Weights of a small CTC audio transcriber.
Model: 17.6M parameters, arch transformer, norm rmsnorm, activation quick_gelu, num experts 4, layers 14, width 320.
Training: adamw at rate 0.00085, 5700 steps, batches of 64.
Data: trained on two synthetic voices taking turns or overlapping, over music, noise or silence, 26041 training examples, 14.0 epochs.
Rows from block 4 of a small CTC audio transcriber, named by matrix and row number. Rows with one number within an expert belong to one neuron, the router's apart. Each number is 200 + 30 x the weight over its row's rms, rounded and kept within 0 to 999. All counts start at 0. After the name is the row's rms in percent of the matrix's.
Before each expert's rows are labels from the 100 clips, of 14976, where the router gives the expert most weight on average: "strongest on" is what is common among them. Only what is clearly more common there than usual is listed. The data: two synthetic voices taking turns or overlapping, over music, noise or silence.
# router: router (model.blocks.4.mlp.router.weight, 4x320), inputs 0-63
# up: expert up (model.blocks.4.mlp.up, 4x320x320), inputs 0-63
# down: expert down (model.blocks.4.mlp.down, 4x320x320, transposed), outputs 0-63

# expert 3
strongest on: background: everyday noise; reverberation; second voice: none; clipping
router.3,095,214,220,211,279,172,201,158,249,168,210,222,194,172,169,212,166,284,199,182,203,199,186,257,252,196,247,221,182,245,210,213,225,170,212,176,221,180,190,185,199,178,169,216,216,202,219,196,208,212,226,146,144,246,176,187,224,175,206,198,203,178,189,203,142
up.0,096,220,156,174,202,225,216,188,240,178,246,191,196,128,192,287,215,230,225,211,212,182,220,172,227,229,190,219,211,195,200,209,185,173,179,181,218,202,217,214,211,246,148,218,149,183,216,181,214,156,167,198,153,200,171,216,219,186,207,218,213,188,200,171,242
down.0,102,216,215,247,230,217,290,202,183,193,141,212,233,170,239,186,197,221,141,236,156,195,180,212,195,196,187,239,207,202,195,131,243,184,239,157,144,234,182,248,190,200,178,224,229,235,217,184,231,256,199,163,162,176,254,190,205,199,209,173,211,218,248,212,172
up.1,101,189,157,194,164,197,231,199,208,163,166,207,203,195,150,223,236,220,219,140,152,239,180,258,220,241,178,204,179,244,215,260,202,146,166,148,145,156,188,183,217,222,208,140,147,185,210,216,157,226,239,210,169,187,228,235,235,189,143,141,216,180,189,185,166
down.1,102,238,199,140,202,173,198,228,194,213,195,166,202,180,257,229,216,199,219,201,156,158,193,190,210,234,188,194,251,184,176,177,191,216,212,242,184,227,192,197,201,189,190,150,183,190,226,188,241,192,188,238,208,174,287,179,190,218,201,206,204,215,209,201,232
up.2,099,211,173,228,221,226,189,210,203,221,200,212,168,221,171,279,182,191,233,159,215,191,219,234,213,257,171,253,189,212,196,225,195,170,183,224,206,147,186,211,242,251,224,214,144,194,211,202,188,157,198,232,232,189,185,141,230,216,187,185,206,171,190,161,215
down.2,107,231,186,158,264,184,195,276,214,239,215,204,215,179,196,248,199,168,202,259,209,237,242,189,219,233,197,175,216,223,175,236,211,207,165,206,173,172,223,170,160,210,218,188,143,235,261,235,191,192,197,184,216,211,282,181,179,190,205,235,176,220,215,163,252
up.3,101,215,187,180,168,180,215,228,161,257,203,225,221,133,169,253,149,235,206,195,194,210,203,162,196,210,203,190,224,187,177,154,198,159,160,211,175,235,206,161,220,183,206,195,238,159,239,220,231,206,161,206,184,159,177,174,185,198,175,196,216,163,150,206,187
down.3,100,140,219,184,253,256,221,165,216,206,147,137,255,203,175,234,207,160,217,223,189,223,196,232,166,218,174,207,186,154,219,186,134,208,250,238,226,163,203,197,173,189,269,214,233,188,182,217,219,167,220,180,182,222,161,159,203,213,158,177,218,240,197,204,240
up.4,102,188,187,184,208,158,145,193,221,207,162,180,196,229,195,174,227,242,194,221,100,175,184,219,254,133,169,170,178,237,244,210,245,203,199,162,204,207,200,210,194,222,179,210,200,198,205,227,223,229,163,232,214,272,216,221,304,194,228,169,203,172,192,174,179
down.4,099,203,186,174,261,207,208,233,222,201,208,196,192,181,176,247,194,297,206,146,216,183,214,231,233,227,200,157,245,212,216,241,191,189,220,160,265,156,247,162,204,195,213,153,202,241,243,197,168,204,217,227,202,175,233,174,158,234,145,222,205,222,223,184,226

# expert 0
strongest on: reverberation; muffled (low-pass)
router.0,095,163,140,193,209,219,213,185,175,249,205,212,190,233,198,241,204,221,175,212,173,186,185,148,188,150,199,239,207,195,252,222,201,231,203,225,238,242,152,247,213,166,199,238,201,166,147,170,172,200,178,175,190,224,223,230,218,149,264,137,225,217,219,219,170
up.0,113,217,206,162,263,196,188,176,204,204,210,214,184,172,180,163,154,152,164,221,266,140,218,150,153,184,221,220,235,176,113,162,191,235,165,196,213,160,204,217,192,154,187,220,234,142,222,188,202,183,195,231,216,157,203,157,195,173,219,198,193,222,173,183,202
down.0,118,219,273,196,272,205,251,209,225,198,171,236,216,218,232,180,158,199,221,184,262,194,257,245,183,232,181,170,198,213,195,233,187,200,185,193,213,209,190,201,188,189,197,187,174,233,222,184,151,245,149,159,242,197,257,162,233,180,238,202,140,144,196,189,229
up.1,097,192,223,189,180,182,154,221,203,130,202,145,230,206,206,178,145,231,211,143,165,228,193,223,187,146,206,237,189,247,203,209,178,179,166,194,187,187,161,212,186,241,230,183,135,172,195,229,200,148,155,220,256,194,178,208,201,173,209,199,156,187,166,165,133
down.1,095,209,155,172,233,223,205,159,232,235,205,182,198,190,188,227,245,210,182,225,204,209,233,204,200,171,204,221,196,202,161,182,201,198,208,190,200,230,201,113,210,160,231,280,227,195,182,208,221,195,243,201,203,222,185,143,228,197,242,159,237,231,227,214,228
up.2,096,171,202,174,176,223,208,194,225,235,213,185,180,212,167,215,243,187,208,216,168,167,154,197,263,162,228,173,222,167,194,203,230,203,183,180,179,229,212,190,206,199,173,218,222,169,217,172,105,215,233,205,165,212,192,158,237,213,166,148,265,205,161,162,150
down.2,093,160,218,223,251,188,204,231,142,272,131,169,203,265,267,167,201,222,168,209,200,188,187,169,193,192,165,182,162,110,189,201,157,247,207,197,193,330,238,180,232,211,248,194,234,188,169,180,216,225,210,202,204,234,215,195,205,200,218,213,220,202,160,223,226
up.3,106,153,148,180,138,229,170,148,217,209,134,208,174,216,137,179,214,183,190,165,132,217,165,171,174,177,231,222,241,195,184,213,199,208,164,201,215,244,176,209,216,218,207,207,225,129,176,195,241,188,195,179,190,177,191,197,235,178,210,154,254,201,184,195,197
down.3,103,215,158,197,206,160,211,182,163,193,136,158,139,190,187,231,198,174,183,196,148,247,160,202,183,205,205,242,215,175,176,240,148,192,195,145,179,171,233,271,192,201,222,154,204,230,162,204,193,158,250,188,180,260,188,179,217,192,231,193,223,207,185,188,229
up.4,090,175,186,189,193,179,229,205,156,208,169,197,169,124,186,167,145,192,142,158,140,178,235,187,222,212,175,152,141,171,196,177,162,200,169,257,152,183,223,201,187,123,107,202,238,220,161,174,245,219,184,202,194,193,161,193,212,205,169,219,239,210,227,217,238
down.4,089,191,225,222,252,151,181,189,222,210,265,154,220,244,248,171,186,195,196,176,233,190,205,224,176,198,227,228,156,239,207,181,258,187,221,219,165,191,162,228,160,231,203,155,166,188,193,229,205,161,199,225,169,199,176,148,204,226,196,202,143,202,243,216,205

# expert 1
strongest on: background: everyday noise; vacuum cleaner
router.1,092,187,253,249,99,200,198,207,224,180,203,236,216,228,161,250,223,171,174,173,207,249,209,213,166,251,185,240,210,141,215,211,189,211,215,170,125,109,221,224,175,197,156,187,196,206,213,186,231,222,175,173,173,198,195,168,222,204,190,197,189,176,167,226,196
up.0,097,196,157,192,185,190,160,165,235,213,187,189,201,211,216,189,207,202,239,234,188,174,136,193,173,226,196,212,214,206,163,213,213,171,188,210,266,185,171,224,225,209,174,181,245,191,239,189,172,204,167,222,177,234,171,172,190,195,183,143,171,159,177,168,217
down.0,086,206,215,214,228,164,180,173,178,239,183,256,169,193,186,205,225,228,201,165,171,175,188,214,167,219,190,231,144,219,182,197,234,249,263,223,184,244,219,218,209,192,168,163,212,165,191,239,158,213,184,157,170,231,218,184,249,195,262,221,216,226,196,168,135
up.1,091,184,170,242,226,185,216,198,267,105,246,228,218,178,195,207,194,227,185,234,174,155,169,167,237,201,198,174,172,162,202,224,164,218,168,188,167,223,226,150,159,254,169,274,220,202,191,239,206,204,142,174,162,223,152,186,225,181,218,196,164,177,213,195,193
down.1,100,153,146,234,203,132,188,218,200,204,188,205,141,177,169,214,197,175,242,214,224,205,239,227,225,235,187,233,232,182,220,257,206,199,204,231,177,156,223,200,162,204,221,177,177,229,194,189,189,149,218,215,201,171,210,199,137,196,168,257,213,212,143,177,181
up.2,117,221,138,182,237,279,207,215,204,207,207,215,182,207,184,218,201,195,201,219,190,215,186,188,187,188,263,246,239,208,219,221,251,159,177,230,214,253,208,197,218,188,217,214,229,185,207,205,155,199,199,196,219,161,194,224,238,226,228,126,182,249,204,120,194
down.2,117,177,229,210,224,189,223,160,221,214,179,200,235,189,152,253,211,196,243,130,181,209,200,174,185,163,173,192,242,182,178,238,139,254,222,194,230,210,205,219,181,188,206,168,182,168,139,165,195,204,233,186,191,223,196,170,197,165,154,186,225,239,207,221,187
up.3,091,224,199,192,237,195,197,184,191,209,144,149,166,219,228,171,190,148,174,169,239,258,201,219,183,214,160,181,210,218,224,174,162,172,153,217,223,167,186,199,202,187,177,242,195,184,239,158,145,231,157,236,193,188,149,241,215,180,159,231,180,192,202,177,230
down.3,091,173,200,194,231,179,146,226,243,179,248,231,225,186,191,233,225,183,181,194,169,137,256,196,221,154,190,243,180,214,230,203,238,214,126,248,200,213,168,202,178,132,225,227,217,212,168,210,216,213,162,178,187,185,239,195,174,198,251,171,157,249,212,148,172
up.4,099,129,217,242,209,239,134,149,257,204,207,190,222,171,178,220,230,220,211,155,160,187,206,254,161,239,182,235,173,228,223,184,156,189,192,157,220,209,180,191,200,216,150,184,189,235,171,207,236,169,157,193,162,260,195,161,182,232,212,199,229,201,197,130,197
down.4,094,163,217,190,225,195,221,188,167,240,184,199,177,221,201,195,175,192,213,112,227,236,279,208,199,225,162,148,220,227,206,227,228,233,161,113,192,210,183,211,193,175,212,250,188,192,124,235,184,181,153,153,161,204,241,179,206,207,184,180,220,190,179,211,120

# expert 2
strongest on: thin (high-pass)
router.2,116,222,232,209,182,195,201,220,247,224,162,218,202,207,250,187,204,189,191,209,190,221,189,196,233,173,175,140,187,204,171,190,194,186,176,195,211,184,206,158,181,239,230,222,186,209,160,168,167,191,207,212,255,232,185,216,189,213,162,220,216,202,176,161,269
up.0,103,226,209,197,179,163,234,177,199,159,191,166,209,139,202,161,157,200,199,198,150,218,152,204,221,233,197,157,206,178,168,177,225,204,186,205,215,196,201,164,170,179,121,172,226,165,210,186,230,215,182,196,144,177,194,284,218,209,198,233,212,175,206,149,228
down.0,104,173,239,207,187,149,255,221,187,242,208,190,222,174,187,206,148,213,208,182,180,230,193,199,191,188,202,188,165,182,220,198,210,154,250,219,159,195,214,221,236,176,184,205,204,214,178,179,241,284,175,231,215,223,210,143,181,173,198,201,200,218,265,172,255
up.1,095,211,196,179,169,197,177,172,221,183,183,202,173,194,215,209,198,227,215,220,189,241,163,166,197,171,166,198,178,145,169,190,188,178,227,157,227,201,177,198,246,202,234,179,187,208,170,167,255,185,175,169,218,224,242,223,218,209,213,209,228,189,229,196,199
down.1,091,177,168,207,128,282,208,260,234,209,192,220,140,200,207,162,139,194,233,165,190,196,221,238,220,205,255,206,165,203,171,199,139,239,176,160,199,198,235,172,263,201,224,266,205,171,218,213,245,188,188,182,165,196,180,177,211,204,237,198,204,173,186,203,174
up.2,108,178,179,203,204,240,118,170,208,208,206,186,192,239,226,222,214,172,190,206,230,209,188,168,221,170,190,239,222,222,166,225,179,176,177,199,235,163,180,236,218,235,201,175,220,211,158,227,242,201,227,239,169,193,183,194,185,163,201,210,206,188,210,180,203
down.2,105,224,143,218,186,237,185,197,226,237,216,223,192,247,219,224,234,194,233,237,210,179,192,236,249,209,198,194,197,190,184,219,170,215,189,188,200,178,181,196,185,184,209,236,192,190,223,187,204,181,225,199,176,190,152,206,228,187,189,240,205,200,212,219,194
up.3,111,189,215,216,180,172,183,185,276,175,171,236,272,205,209,172,196,216,216,259,207,153,207,228,201,173,233,186,189,250,219,221,206,155,207,192,156,188,191,187,207,177,98,199,192,181,200,201,187,205,181,237,191,204,178,139,182,168,198,211,242,206,263,154,238
down.3,108,220,171,196,135,251,216,237,239,160,180,153,215,228,190,244,207,209,189,213,189,193,176,158,227,246,171,209,198,272,200,171,226,181,216,210,243,184,184,186,216,195,171,204,187,164,178,203,241,205,228,236,175,202,206,209,202,199,212,188,206,202,231,210,277
up.4,102,152,180,209,174,225,158,178,243,182,192,237,199,208,176,196,217,169,195,164,174,189,191,200,221,192,174,210,189,179,141,225,139,145,210,180,180,151,202,227,202,234,232,214,150,187,204,224,251,158,209,240,194,217,114,218,214,171,183,202,192,176,226,181,218
down.4,099,182,163,199,193,187,148,178,206,236,240,207,160,219,206,199,201,179,184,185,239,149,185,207,198,187,221,200,244,152,173,242,254,202,182,223,211,226,170,295,208,197,173,223,174,252,205,235,163,181,141,243,227,184,185,240,254,200,148,187,192,219,187,205,198